From a checkpoint of a small model that answers yes/no questions on an image's attributes.
Model: 2.94M parameters, 40-pixel images, encoder arch vit, encoder norm layernorm, encoder activation geglu, encoder patch size [4, 4], encoder layers 6, encoder width 160, fusion encoder width 128, fusion encoder layers 6, fusion encoder norm layernorm, fusion encoder activation geglu.
Data: trained on dashed paths with two dots that lie on the same path or on different ones, 10.2 epochs.
Rows from block 2 of the fusion encoder, named by matrix and row number. Rows with one number belong to one attention dimension. Each number is 128 + 24 x the weight over its row's rms, rounded and kept within 0 to 255. All counts start at 0. Numbers have three digits each.
# v: attention value (fusion_encoder.blocks.2.attn.v.weight, 128x128), inputs 0-127
# proj: attention output (fusion_encoder.blocks.2.attn.proj.weight, 128x128, transposed), outputs 0-127
v.46:163185102101132162136110145090165136098151106103144174108139118133143106144095143122136127142158093118104130098135132117119122159170173133138124117130129128127099166087140092115098125146106120109161123146103177159147129138104140167172101166111122096144129114096099145121109135127077114133058090137153126140109136152113109140151142090140099144164103124173128159135114115118116138102122
proj.46:102136059170105104129153098135138139130126119132097107094058095112130155135105126120094098116097126140113115113101118124108133136099134126143138115155117102144117153151198143099134111117118135123123127092160096153150143141133173119144152124120144074136102141179111141127127152129177123140129147090100136118139138131111114121111092147111097137113116122101132169142167096182146073123122
v.47:109122117182143160139152161099142130151131163132112140168126137105134138151123159130174159104153099132175113135133128132126149127106165121081143103134146144130144125158115091107128132093164097162119115127133115162139068102152138076132098134150082113157115140098191182127139160113123153152147119154135074146123142115128131181119123101130099108124163140135157121125131130112095111122152
proj.47:142124150152127097119115107126159089101096168127083186086129152149135137085178174141125118148135120127096125148148177160139099162127064122149137128139154074141101111110094075148100138125121149097130096151137116113136153083112135156133123125115174143127143100110109136099124149098120145109083135138109127097129141123139106108118161153123122119135114093106109141126123156144103095119149
v.48:122110107139156119135139140115150127123115092109134176142141069116079144098111109154134150099123091119156136132146145144092135101109113117131116083110108141128142137141125131133117124082157114117158144135093113146162095118085135108134056119105164115146088148112164162146096113134140128109160116128155126125142170106149139124123157138129089102139199143131107150060138111161101130137115
proj.48:161079146137158140117151094103100080125115149113120117145093132151110089157167162174118155149144138121117108126156144154146131178165124132121189129143154145119097122132132143182121133125107118131128124134131105111131122142160150118086143159093144135129148176123115120119141115128163115172120137178171168146143139188112125104127133121094124111096093122091141129177135127105107143124102
v.49:112096134134136141143118106138107137117137105126144136148209156131126153131142133141164142108124133147131083165140132102167142108118098110132126144119128127127137149130149132135126138118140142136102156126106104118095094142081138165130118123079130137123137170138186102123130136134100104104126173149154107159167103139111109116080170092120142124186144113114164105131107167159144077191153
proj.49:139146188115122102119171124158082125111137110115157163149100125135133165141144081107157151168135170116115098141150114121181149150183179137145141123142145176119163152083108118126116130126093153133140154074140102108124121112108119114137122160120119163154145144129108127140158085150137158163158098100114118145103135117164140135162139129145118136108128118150112121163110124095111103162131
v.50:104129138113150132139185161117142095167135066126092117147128142146139121125097129145132093112134158099106159160140123139158154161133148107113143155142108121107139112123090146131112094126120158177103185157149099132115158097139137097151096134146109120072110074124140125127113132116108169133145146163130136129109122137088143125122128152165090081159111117133116110080121131116169098154150
proj.50:132128145129087139061107150091123123126073116091139103131141138141132146114135171131128140129091154140155110130137121152137127152126120117112099152143180098089085107130080142158154128171145149159112176154160134114121124092084120129144122129148162136134144099131090068106142140127116149160161091172121134117159114167125091132152113130129142167123133144121147175155136119143095118140130
v.51:139146161132147111157180136106123111144156080186123147161159139112124118151148143128102114138122089100117133149133121147128123131133124114120187151115157123140094082139142141134148124150113170144126133118120092128143141141067169143120085104108128152158158134115137115119093145082099130146097117105150092139127073158170125103155151120082160132123116121151162142126129168125085098111117
proj.51:141158107101119104130186106138091139070130140133120160117108183087118135139120146119161106156130156120134140113131135108108155151109117140118140112086156103148161146148129172102137114132140135135175135094150115108130190133167165148160125132112172128097127183141148149142135135124192103121101087166128126114110152136157125131130080139112089104153130145153108117115133119148137103142113
v.52:104116107118146151137151152144129095168125133140129124138103175116120148105100126079155085131133135146167122148126121144162115093133127128143156117139123120150054142181106146142139081156139135157124131116110117150138137145151116088107141070121095098146100140129105114109110144113164139102137092122105090086155122142104113158111170150162128146180172104146149116093111141103161112125132
proj.52:129121164104135113104100166106160083128113136121134118155137126122118104136176118206081127133111122105130138159107113157129116090150158131134129135139128115125102125133063133153116129093107141124128111192157143118120065073161127156106107117120137153145127104108142147147108083108093126122087084124122141156112143113125104154125097130106121116145165168114111149113085124145124132144106
v.53:186163149133132103104134128146124148147096134175126100138149156172166152160130126119116116098135137147102154120125139123121143133181109144150112131106102182137095130101127121138176100129114179111134126126119186105133162113129137135169096122131094095094157137167118110155178116132137108171137146130141110126174138137100167134143131141150160135170134073149082116135121127122123129140129
proj.53:077156139117193144152183139160085133140125131143143115128124113129140112138105130127110120102113129155106091143074103121140083106134149087147163119095152128134074101150082157094152136106173094114142129104102132112114130113139145096089104123121099126092146101125132086134128156141100151117144157186121132130137108143098116146111146142145114127081150094111115100162106126119114119139112
v.54:117143142124096155135143135092173134109127158101114163082134101117127136087160158110102118159070101090114070117117096141128116165117101140118124119138146098110125138127112137140083148118113143133165106132101141139132136107127126123127148126130140138108131120104148142095100145137165149144107088138140082131087111123132152115155124138081111150119169113106114148084214104094147129092130
proj.54:163114120142135145106080099144104144168120194126106148107110153152131134102159148132120159098151153142155120132108146115104136154113102090095120124090151127143105137112129140161156130152121134176105115123145122135105153130173116120143124129142103112124086107101107215120141133103169128097147085103125126081143129134104125137139104099120161132172137124124113106089120129136173131078112
v.55:110114150118101138115182174108125148152148147140101133095113168123150168106159124089144142112132120096134137125146105116124106107096141110136158079148153115107097147161110114117127132146148123118119158133144175139158129116165184152164112109141099113113101075123160143149133115093172139134166058098127108113128146107146132107137138121149163138100107168122123126124150123129146096156082
proj.55:157117141158112164084112143088180101132102164148127099163116145111153145046120163173142111160132127096156107127155179138113153148113151135102138134148138121131115161131103112177131091178137138106121147195136103122125120114112122134113121136137149115127127151100154091166151134130150124152111133112129135124137137103136114156125082124137139118175105090087130135103145152135122151139114
v.56:125127109191134141115146136127162132089117134140105122098100126141170087128092165101132132145155125157112145146129138133102187082155137093183140102129085123106121141155108147149095122160076167104129144125132191142126094119150119124151136085139087146139134134110125132108135129134141127133138125132139132143099114136161132109143148137144094139127086093143131128133173072137166169137154
proj.56:142055121129164134128128128081144107160172124152113093141140144120177143126136187160118143136152124117134132128144122128172110149097175143143117097169103117142144136132135094116127150103163095169137156127160080156119177091147136132131110134128142089147134111123137126141150187124150141106099108115132086145123096124134113127113138118092162136157153161092125117139165127130141143146087
v.57:091125132093151140112115125144083132103126151137150123107133106102145092160140127112135121083149137162128123127106156138108126086150146123156116101128137090125171108120159133141141105097100107093091127137142083104111147094097110111118130149115119128080180151149118089110151099148148133150086125164115135167101135119129140114138123143135122148083052128152095144174113172133133100154161
proj.57:131116158136123104142125120167145119123136090116099086093159108106160155151070133072095105167106108098146164145118171136092132167098141131155141163115110125122116155151141098158126153149118100115155091141138160150108128145137154134150104132109112135049119118118108127092106090122124116146129095145146138105142133111149099127096154122170107138139170133160168147152131123127145130153147
v.58:149147118084098103120118122131129138141114113136153089125124106112098094155103110142109118187124121133130161104131140155120131137071150130108127141087089120084152161085084089099121131132163124151104092113070085145155140116104109133140144098083130112155125094141109084114132143106089127121126114070099130135130113154131136138130101153087147145133148141160117166135120109103117150094105
proj.58:076166064125120133106164137123102179130112140118116150074122106120163102128089130115115139129131174158152110115118116138109140096115138116123163126071158116159105144146201157141141116133100136106123149099153135096146123155105144144112133134150169131103154147152145150168115128089127150094124099151154132116153161146149139161161130125097129135128144176138125129133160142121118103094109
v.59:161145138101129157178127111114104081150134108145192117120145125142139146129128125120146164165114178122121129100162137114132120107080133154091122156129169152143135153142116133148126117155132136150136111115100124112169149126140114166108119104146151085154124160130094130125075155067129111153139094075136117113156119107126083147105188130110125095160127139132144133115157146124111155122161
proj.59:131198117138130115149145128146111191128129172147149189117125151102091114172124126130086099121126129097159151089103114171120145109153096128093101124147091144138148130115146150174133149122096096144120118097127080101105160161111151100114151119151107144157114118132120097128081099119149155090141147140133121141114102122126117119168134118112135136129142156116098101108087107143150153144152
v.60:168126088111142080160176154119118124155109176197133138132142171126131139129141119105104118129105134098133140132137110174160117119144145135101179131142138131131076134156126147170130100144140114175120126107114108120135141144088101089109079125137108142113150126141137137109178159100162141176124119096114114158150141133112162158150147151100151115133148136117176131147113124085152127130106
proj.60:112149160106105138073167098136089110142118140120124169115106139114102099126152145143104143123087144126112148148099143165123115118170141124100125130090163172102149138104044098136138100137132123090132105075109141085112108101114106071114126150114102129127131115115136139175133146125139137113130067163104116113133143135137122162149136124145137165149142109143108122140100151171134112113142
v.61:087143142109091142120153122131157149099143104122081158109157073160111101120161119115095158167139128105094134105114104125137113143153103152157112123107134088102136167128129115134112109129087118099125134141119140123116115125069138171138090132105126159143117154133108136098127118167133051060135117147158161114100129091142127077143128126152139127114109128104091109124140112154132126107145
proj.61:149123096129120156116142123121104142141086092100131104140101133163096141145112134125114167139127122134152132137107156112109113195130169151143141158148138201149118117156196161135140132132125152133124140120141090103117116156156111093177160143089126113145114119107094186123118170142177127132115138132096125138147121157142130116099075122117111104122119152125120120104153115103109083141157
v.62:104127159110134164154180115111121127129151138140145119091075126073148138146119141101116134149134150087145131119152069072141134094141141108163125103133109135113099119122117152149103108149113093101134115151117152120126141123149094138125143121173115110071114120118142140089081093093142123085136093116120109094138144116166129144087128137132139104085070116123162143123138095113132102154143
proj.62:182149161169088126139079123140123110136136149132152075159146113117113134131138125196106120140076096120152125095151153165183131150115135160111174155157100150080155108154133095123119106161128120112120145151130074134126112132132133123122131157143123120174129123138136122142128135145138139086132162123162124135084131119119154141143125128134135144161121114072144138103147085139156090137127
v.63:092128094098108110117121097081116130131147159136145171128120144099134143113155083142110137150115140105141121119160100157128113136082136119112110144134110102139160155162124120128093087103135123109075162131114082147119107149096130104149144105136158160091139099135104132146173106178101126176103111128097116112076154116146161138090121166156114122114102134102132146110116170122126177115133
proj.63:145143122117123092114091153156154144152134114141126116096165101133109118164124131144138092132100138131125136133157166145202160160110111150102172130102152155119106148081149092131123156122093161101135088117112176084103123111116121135127135148128116160131107130132111174131114063070108128153157082149146132124141123113115119113121124148134117145124152105155108133124144166071111116152132
v.64:135139139121134150158101147113117098172117087131140147150144093173117154136117149152138121074140124150088118140109121124179171106070115110100153096108157110146074141133159149118113085157169138132121105138156158087131127145110131128143148106137118114127102121163154099095156087118132107148152144139129143092138137130119115155166108101185125127162119134113144149169165145120109105147107
proj.64:159111120148114140101149129125114107146140129144147156131145111091137133128149125151133117108086135135151129129109173113131124149107119138150074106089140133122111067113133154110125112138121156192107117117110167133144088124145143123146159145111124119110112124128108136119145101152100099180110120048125111155067158143133095124135112140125127104111086189145137189156139109140147095145112
v.65:110136140165134097096089116103152113158077115180114131118131095131148139121085136090110162132099095128158167109130139093151117135122087155152107103124143144130130121154114120163099120149097107144110101133119126130162143155150171128089147156129104082146069145155122117134079089081114094108131106150149143134127098137132163141124117136119101125112101083126168127123119105107115095104152
proj.65:146142116143113082117133116126118115139166129145124061105148140121128183156127145076142137083121133123092158126104154153106118091124133130145086150103101175099140093123134129102107127114167104116141149116116128155107173095135102162159095127101166108142119152130130108120165087142110109167141129092117139114101102137149112109089131096138139118169162118082097109114147135097135163124114
v.66:132123149185119084107160129124147122123077104089160125103100095136134130100125153123140107113116140107098154122072105060099141112128172116101120132140137131099138143111117129140125144117143141150108142139136131119134145097140099081160121119120113138118142103123111150109115110144100107136125100125125117143086125089136125109200148062139159089120150154165104158132124114161175106100146
proj.66:155148136144184159089117138158099118130099136123137170123105111112092085115093128114077142149159150149134138138123148156153137139134107116136114116166118146144083108142114140157160179113152152162112102142152091113109123105068103108120090168158134135127080098152131156098111127128112115143112104140091143122107142139088149078142125137123149155176117104135143110088151122111114146119127
v.67:151153133118134099131096108127076106066119083121110159132136129135142116124150115143127149148147128132101077119142152135089137151076154127109109128125082160115131126112138139131167106079139159116127109152129166130154108161112081161182118146148154131121135109130115154138147123109110145180081140146129122138073177120128149108103129111099116132114132109128141176164167127139173118122134
proj.67:113104170132137129104146112130136136110163154164111089126126139133125126119092119132166142113146158097162143096141122111132111123180122122158148138142169130103140127090103139098082116163141086106092126088122146139107126140079114080131130145094107111110154108100076120140126106082181110131115153100135137157138146153147130161133114137141126149076137125159128095117080121156110167094156
v.68:096116075118144150121167111110134108122168107123096139131147133135099157095125148110134147149119158144146158104150132139122108108105096141150109146126117143149113130172160153148106147140127110108169110106138127157156103100145141129114124086182130142132114099109148162116165202132139119116153135138098141131097163145184114109082096165139175100128139143155112122125095099138097093155157
proj.68:163129140133126146158145127137151148076103128116138125120113096146166118138129123097160104112158127104154095117180127139168150160115155097101164113140167095097110120111157125143116096117124153136208108166123121128150131120109142114100160157182137143141130142139166143149140138136171120120114122134118134122115096136152140137166109105123128178114154062112166119162112153158140100127097
v.69:132125176096138063135132109139113112072136096158101152122108126148148120129066142115115161173131127121088074139162124125110123127111134140063123174135106168139130113151146128130126161155115135127125086157146109141141124095098169150085081137170145157162128102155107095138147121068105133140152123120134151136134114169136121117124114132123119118127129145132134149111118106102132153105120
proj.69:174129150141100119132134145140120121128151149159108102119166103076114148124106114104135178096115115136120144135147110122129177121180140091109142196128095159144146107133099141127142147118165113086163111157093170132118108120122108121133120117115148116107160096108134108096183099110125154166156091126134159132082115135126145115124125141125120136136119184095124097173092153156124144137139
v.70:113130154131118118151103133129073128069133125117116141125133154160099117113131098146108132142130121131104138121130088148086106152090114104105101165140167209104095146100116102165136127061131137118132081082149101119092114139138136133158080101103094109134109119116133137142129148080109113146124129158114129113139090098122099143091132118110116115096156148163130135124131120106092156138120
proj.70:124089135191160088096152152151134124138162119113141146123162088151162102124126138124108157116114120131140169153155173168109110170088137130124136098162136114133139109135157098113136124136145128115107139146168181118127118118143169133122118123101142096075127123097128161127156132135175159155158149136102151174126143145133112138135115143169135129088165148132162104153086123168155105135134
v.71:104123156156118106096101155111170146118109158128140149145129148126111128117100160090118057142193153090119106132134150125139125094138118125146143137130138131159127153122137166129141149115125115143126153137134146149113126142146138122106114125120131129165124141151106152135105122092168129133103190177118132104171187150141159193101127149094070167119131119095105155153124117140136099114117
proj.71:141145139140145131163104108144168110145170127128134149112168134114102140129126107147106144101128126115136149163162143130143149146125126071105132144120156065112126130076117123108117124099148116147127089156121163115145109108127152140168137174129124102153106152145079098113108137155090118144118112077151127102113115158181139107171165154095165126166117154105127158129178156126140115123161
v.72:136091141075135133123090124171133144145120143135154163140130110094135126147170185122098140184147122111120095111130105098130126138161121118117146160107115124144174173143146134107126149092140180161142156158121115147120088169121120169119150124100170134149156116139118135146161135108143133131105132185143085142183164111144106108141112129118120132096107130142116102143167115150142135096149
proj.72:117121163138138155152076100113183106121142155087072120171134136143081137130100105119121087126108128156118169151163119165157103137147159113133085095176133111123142145088130116139156145120097106157113112111131151122138140113090105103161122148128081138146123160132106114098165086117149136150144144105126146084148130115135148145117131133079130164146137159125140151143136168131093122150133
v.73:149173134158088130086141131145144148118135134094129127172134137136134092114149143066099113107114088124094145138093131143129164148109133120114089108119145100132132124139137108105125122117117190089189138117143151103082157125133147125123192143170163137078139116133165126147137097142136132131121150116151143064113112129080131182141124110128108119117110155123110130141137137129142117123163
proj.73:123143139154133096132166139109138079126120101142157168136128087111124138141129143117132145165134184142168088125116081125113123174159151086111171144134161135103112113144132126164133149107144131121151156154157125188085128127069094132137123086151110167113131152124131082120114119110131119135154149137122111153113172152123093116127128106107126129149071129170167099118138099134117111119130
v.74:079127161108092095164154146145098117089146119113147155102102143152116147121141084129080107123136099128086155135109121176101167134111161129113148194133121094124129108110112098116111131126114121095115124101149132141128163158136121127104159075133095121126161118102102091131132122147148099132113149159129144131198150110157153123143125167073110147157131125124110134136122113135092124153148
proj.74:125102121120166138144114177144151119149165125122115170119126111127112098112132141145125136167133162156160106131134173168113128173090140114104117109125130101125132136088144112105173118106124151102114154112089140105107083135160081121091131135114130136097140136058122148084122137119185094162136139082104155127138160155132144112137091143108133149101109135102116131105129149185145147131136
v.75:138131113086147128103107142191115128139111133091133138193108105130147114131122111114140101150145111094072101119156127159105088180132110125123110109145119098118112183120101147083061142105139115122129136164150171079114123111121094140145113152127126154152115103159120120115151125139141165132162134130161187112113134162127117112092146146150151138125096110120118128107128150129132146135093
proj.75:118114152094110080118154131137148175139122103110115178169175099111072114127088117101123129139117099148148121138138115135158133107162135154110132186070143124153107141122143157104118101094119098102102115143107121168139156114103139130116139105167156130134112143108079087106111089131153099116094169129140138107162128133131091124081121104097123102146100136104149136155127157125125145124127
v.76:130133155148122102090128119126155090138149114115089113091129143121097151116122091112106113143141130120135171117102125091107131081135140121116135154154104073123166149116085147121114132102140135178137112170125134133078157117112107096101142139123200154123174089127086135101107124128117105128107127172121124105163131152094120127153106120095154148121146088131113140093117104185148118143118
proj.76:162144159078125139131088150142127145137094080130129127154103157148061112128095145107132151187113141131120103116126136145123123146135104131156146136133117124125115133135121117093082187126130136120139132138153144129115131159113174092098128124128153147124131096111155096082142120142104134148106128112082118126141134161121118109100104116081115135155178097124117101174157062111092104104126
v.77:149116115105144163118128073093141143126144123126166169151139107118156118110133167118122140154142098118097126065124126110088138144126131110091144146104072130117131116115125106143124128143128096068110128144104107207130136094153142146125115154128124126131126130119150130139147095150146124125082166143128108141121129155136119115151134091082107077141134110111070131070107089161120135131144
proj.77:074165157111101142123125125140188134124078110135092145137166094156159179138137161105138136123128132142132128162132081166144160099135116151165127124122129146148117107144124087120153125139151121120104129097146079099151167165134108119113119092143120144131170117120137136130119115077126153147135127139106069139133152107079125141110123144123104111141158168144127117109167102097083139149109
v.78:139105143173164153109140103120134123141149171145155094088149139139097157163152128156134094110127115118130133175143169101112132102112138113158098117144171139143130144157129166129100150111150120166177127126141123101102145133116147111132139133088138115126092164150141139125142160169153100115134174121113135145159131130183144148142140093171157107148114139099181174160131103158138099100121
proj.78:148133146161151170135126148147133121116094108099146165139121184138136115127125084142145082133130135144167097105123130124118126147117112167165174099101127128144142101163124123129138130172115147120096088097150143126154124101155129174124129173151160145142093119169150146119094134199104119155142120054106146122124138131133124135112110119148124114122138093156150163174128148112152153141125
v.79:140149119098150113089097166120111122133139137151162147128116104130099118121105109124128124182144153075143150110124100125120145103126127108136152152137132093138121129117114117123139129108113119082121102124071101143141104125141120147125109090094120098108109096134093099151106121154157128095152083152108173120101123109134062068134135135094128112125090128136105059115138169118083095108130
proj.79:111117113150119097135082155119160148144162119116071105150174116129115183122114122145155094135137139121151127084140086114169129097084117096122124132152137122152122124124152123108140102135121141092150115148100139120110124166120132133113134121130119144179102175118135089148107116102079126147096123113114129124110131131120097081117129143085148095128130113115151133067157140106058164154131
v.80:142113147106135124106168101121074119177105132125145115151158130147134111134148142083128137123154112155179125106140153105114095128087124147155157107152139126126159147129128116121122129149110104108152138112159141090128189125146124205093119142155167150173158169121122190123133115097123098123164100118109148095129144108133111124119153138148128175141145127163155108148105123143101123097113
proj.80:142161142122110116162130145148146116080131137108106135142160117121119177107187154104145131107110140144099117168143106133138112086168157081129105099125132147117125070114117123174103091136143108109105119114126141189117117128152132111154108110122106106140097112109126112121068146131083125099120147142134147136113083155154104149126129108124104122147160092136104135154152147072081128157120
v.81:083120155183134119107119105157126156156109158137121171154117091139143115145130101122095154151148115114092095113143120098136068109134124106125120136171131161124131168120124118122129162137100096080161118114121129108116186151130147125147114131162117150135107170083121145137113147124167167083131114124123126132155123122085117076132206126118115090131098122148095143125116122138119128147128
proj.81:123131153118088144134167149124145113114147145101128104142169114122128196111100111124134107131114124143047149113099158126158157090115088134091114105062129116111169136149134095113114159108150101119139086096152143177138146140142134145110121114111133108150086086146115119134123168096123141120139132154179110119122076130112126131153126131122125132113160140165141137080151119111113128125136
v.82:126127104101120135163122106082132110103153160086128143132145127074167104145117110147145143185118108116084109115137139103082125105114145140101136122136108130103118153105119130135126140128123080111132111168140092134155142103125119144094117182143099141178130140119104136107119132143124150089142123152117129151118129083087143172133087145122163083116142121113119072105119187149129139081148
proj.82:131143138153152129137103089126182136139090100161112121164131119136118144126121091103125147080159135153153142121107092146122114162147104115116099126104126149154176125214145112135095156158102151158119099104152152152137112148107157131152115099163128144130125151098126151072152143112135137116126134129158129145150105145136104144092121110131087122107103162139129090129118104078072135135115
v.83:140179102113153141101119149147104135133118147097090135112147136133108114125143114125134134123093120081089109134115133179100123118112095106147132099121160109114151134121121186109122106118102099132156141088121116043124164125087118177090153120122146150110098136110114160077153141117159091179144134137107166131137095112140128162134138170141140132113130144136111152147135106101152124145097
proj.83:131072118108098161100128119113112142106145113110157150168084190123154141125141141126126123153142148094150059118156095141135135134147159097139113089152143136096137114124138109146148117111125103107153124173142144180130095138105111106161151135119144144139072145130100101186148144171149141083103167150113145121161139137126093122141138119137130103112128086150159147114115104131124130148148
v.84:161095125089147144117115113128100108137156092166130102139123179132138094131166129126123112090089132134071140118118109142090105137097122118111156109136116130137143169062137111107173116132132129166120150108153109096124109119089116158164108134155161094164098155140133161105138144173158138155115144140121116141117112126107085123099171137098136099142105112153091172123131143113153133093126
proj.84:101171154127129152141132160152160133147130096141117132182091123125121119155147105129160152116118137122075144125166114131122118131204157098160093132098124136096112158139102121099109118131113145112099123139137170154112118114123195124116128108120094124144129115115078102173140131151132147119151122143097133094086090128144123132146088123157126053113177154131123129136110111112115126130131
v.85:112152120127143115131134133120113138140137144094101103150131156115112122129117121129128127108112123118149079136165096128114115110134128142150107149152140108116129146179120103140138135091088138139181160105103175131148051136154150093131138117122130131071119099114126134151103130158136165142116121104160171099150137066163138116141122163145151149109185114191106111138191124144121122130121
proj.85:162122123142085148148104168087107088109108169100149103124152134132118133098068129102138128136126137094167078109120149093158152163112124134145157107166118097159149124082122174138129118102107141111127137144127132128101126119058153121098146095130095126149128147149089146126090129081171107135103160151144131137136086136133111141120127125111128123105158110134146105136114122102155079116121
v.86:115153083134119167141119188065128156119128100108107140144147159140125063132114130153148149190110115134124162132178154133096136148143163147112126121135100144139146142124128114142119110120132110136127120155109132156167106133152167148143132111125147128129115130149131140153130116095140134129080115122167145091099151082174132137124087159178113110132143162140142137107151156081130090129091
proj.86:124120144161134130108096097164147114112178126131131083098175171140152177115108108076152148069114118128126126128137150157133133137110134130120158119184098082129128136148143130122163111119167085119130112138139070124156148131088149163116089103144115140116113131120099124155122126114160088164140134131120109162157103150164102134103162142140141118130135122099156089117116116130167101152124
v.87:155105142086150137159146130104125134138190116110136160112106132136148110156149076103108154135142188108164108136160160113120156137155141173106165152138104096123119154108112054126157140120100106139112080152150173169144121135110114151108115172121158116144141102117156124130138159109118118121137115132148132152140150127103131161133134111175168110116145111152133114140140149161168143135148
proj.87:119128128109136108153102166110118131133117116119091097148131164152118125113114117138176163141127147081150112074161102121084123120123096105105164142163117133120150148100109163122107114134123166118117141121135121117153132185127148131113127123128145122125188106119132149103162083085101102129163121166108153134156144128145111140115131111116142159113147142153115080167153126092052162109108
v.88:139176140120167125076119105099157160104179142142077108130130160110129126139115150142120111138120145121173174132117150171115140103103150164101141140132131121146123145156132131114152103132075121146123130153139095157120122120092149136066116127158098118139130122108110172140131110091108110146153132162132180101121100127140110113116085171132100131156142103162136141108157137179163110104132
proj.88:169111160149114171122109135150113146150106118108126127152100140137120135135111131093125136136177113121143111152129109156134133134153134121131167094186178117103094158106143124118147142157146124112119108165144174141098111205167130149120104098125132156126177170158117114114163175173119117144133163177117110129115125110193122119158161129118151115137128161133135105134139147124121112116138
v.89:084140169136150132153136107111092132148189120170118161082118160102148123144135123093155116115081133080145090117110142099117135148159107118131152148146152111145100152143138115146126112115109113134121099119101115140168103154129107127108109099145118158074107083139095122103123156136163121114178147157146134131145115178124125148138166175128136119141148120102172131089125159128142093099122
proj.89:130058063188081139129119145144124139149104174107125085128147097130141099133170152158107109140153123136085122122153141098162125172086114137153139104175128117125153137164134154104100155109127090131148149122125150142134146137147113095111116146120147132135171164131118111158126114114125149103154143135116101111118160112178105106143134127128128123099142110151107145156125147109132178123165
v.90:114103160145151161103133142144128156150123147125134094133147160126148126076121152135076130112137156165117161136138131155136154129099112111151131191134102161154138108123148143112119111142113111046137113107160081108160157156119110146112174129157139101129149192124143109119118145168104140095113144149124115150165107131126112100105112148158113134121115144166102114131098121120167128166156
proj.90:141134133117110137141135126117157112127170111114116181137105074091121121134107126151113126100146123121090138125118104150117137140112104108143099112092151105103075124121165109166139087086094134107115112076127166179130097153186101121117148107088107101152094147163134126108133179118123103147134111168134090101150124143131128127174098108117099141113140149105118131145184149134123130129114
v.91:111056141114094157121159174138120112133159148140150141151135144128130112098118103102117110124099130110122112130151158124139128157140120173125144116107159104135185129130134122113197114160132150098115117146156174153159134118135122192136154125165131124155153113142105110102111158092081138143154120186160106154119104130107134125142121116133117166088138132113119118109100093133166160123148
proj.91:136147122136118145111114141182087136122113100123061142129120146124072142120127122121100117131122129130111098166110129140121141088179163162165130092106130106111124116134147137106114121115156094139134132094115117108135095167113135142133138146174118178180120116115127140127136115124106094144102131113138143084111130145166158159173134154067136149172127145127116130142144123102063100103157
v.92:131143180132152127136126082125118157089158124168132130136107126171139089135144102153160139119126139117123066141119114114137099109095111139113102124127136117146110142124164114134127176140134171119110191154098069112099065109146111137137114137079130126108156098135155138173092136147115160132145136172148108146111105114095095133159130146119130153161151132128158141138149137118097105101115
proj.92:138144160151074151115093099163096112122124132132119117161108119112148134113131116136111138151117099142119166156100181088153102131084133104108140152158148180108118127111101156090109123101117146145127124135174189171114167148088129120140143132118089123133163114148153143130163172111109159142120150133133141130115110116140111163118101119139130162140130144160128103178109152121136122093071
v.93:137118146149101098138143092127152097136078081128098102151143107157103147141138131153169101107060129139124161129062123148133085101123125110147103114125178117145157110162146144140102101136130113123098154130178143113113130132129144119130140098121138097140147184177138146112140074135114123133096142116120159112114105172135115108102112102127113111146108100116124159143122167101085139124125
proj.93:108106122132169135141146137133137109144123113121152146110123168116133159115108123101132153075168138142145088124119179141078156103190177127104081125086113102137117115126104096167112146144167103149121109140104123155132131098159123109134095126141124139115139099154120107137098126193132108104093115074151120101139120084114147114138118127140149158151145134088139133100090102132163138140111
v.94:169101151169141157094141117171133154110089113139146121139098161118132096143139165093121064075155130152133139158144127149105152166111089151118082156085138134117126141130129106140137149117133131119128138097145171125116161149129130116105141180111147102147113163141155126168173122155077161128115129115153100179118154108097122124149137092141151122106120150131105143129143129147139152130163
proj.94:094159150125138121124128115112090094128192107125136183085129139149091129142106135156145130180131145101127101110121101124108127143154135101118192137117081156129130136097087155146159101156110131083113154064096121156136129148098116105105140109128141117120116121168138155110123147119102123153126078173143124119132155104089155125125132116162119147175136118109107134164145145144143142128140
v.95:145131145140127099126138111170115102126097065113103103157120154096156115140174146143101109078083133157164087123124144112117094141095119122136096134113139140138128127142152141134118140119103162146092124095142141091124081143104122092129134189136136105136106145110131107137106092124069105155154077118123093133107107119101128126107109088129135118118163127179161127136137116098153118088116
proj.95:140115118133115133133141098126111079121129125144173124094082096142098082125121133149139143112083123158155167084112138109104108175193173153160155130156149161105140137132095142145123131132108098135127138107123143169114136095095136125125118117093112093107108149100100126116147139138151137096111171179146130133144141127114100143110140159174116162139146136137110107145090113129178149168134
v.96:155181131095120137143134155119149192169126136120114111096113154096120150122131114155115138175170164140105143115149142075128131091143137156056140097113157128141122159132124111103118133159112135190139091128118159097124121162092102118141112160110113149117110152140100156117143100134143140157119098136112128103092133096144111110119130151100118126143134160118097141082156127097132094110145
proj.96:084118117109146140118110112157114114088102125100137142214074122136126087138147117127123123145125087156132153136101156153071134087126125121127085134136154143143110127153172120134108138113176106121123091076103143123161120111139132126153132106116152113113122143129171115169152137148092087114122134164122118096085153136130126146122120131105116140118130161109136152156072093135095134145106
v.97:119100133092141170156145100109110128143172153132139101138115159112149092120107093126091128145129131152119121138145140121099168130181148132153155150173107103147125127165143123130154183170141148165138075145123154140110158138110158147180091137126163127156096117134159113129159134121126156157112122159130117164131184118148111136100076150130141138120149140096141125128118134125167085124154
proj.97:158137131169158149098162145169139092082084122098126091148086137114139133121113096110128113129081109118158098135139132146143153152145100151116140136109168099149117143142115144117151126142176107131128105100113123158114094124166111156171146123170129147124125108103112129111117125157152119100157151118130107091097097090097102094109158150124111118162143146123105181144139123154151079115169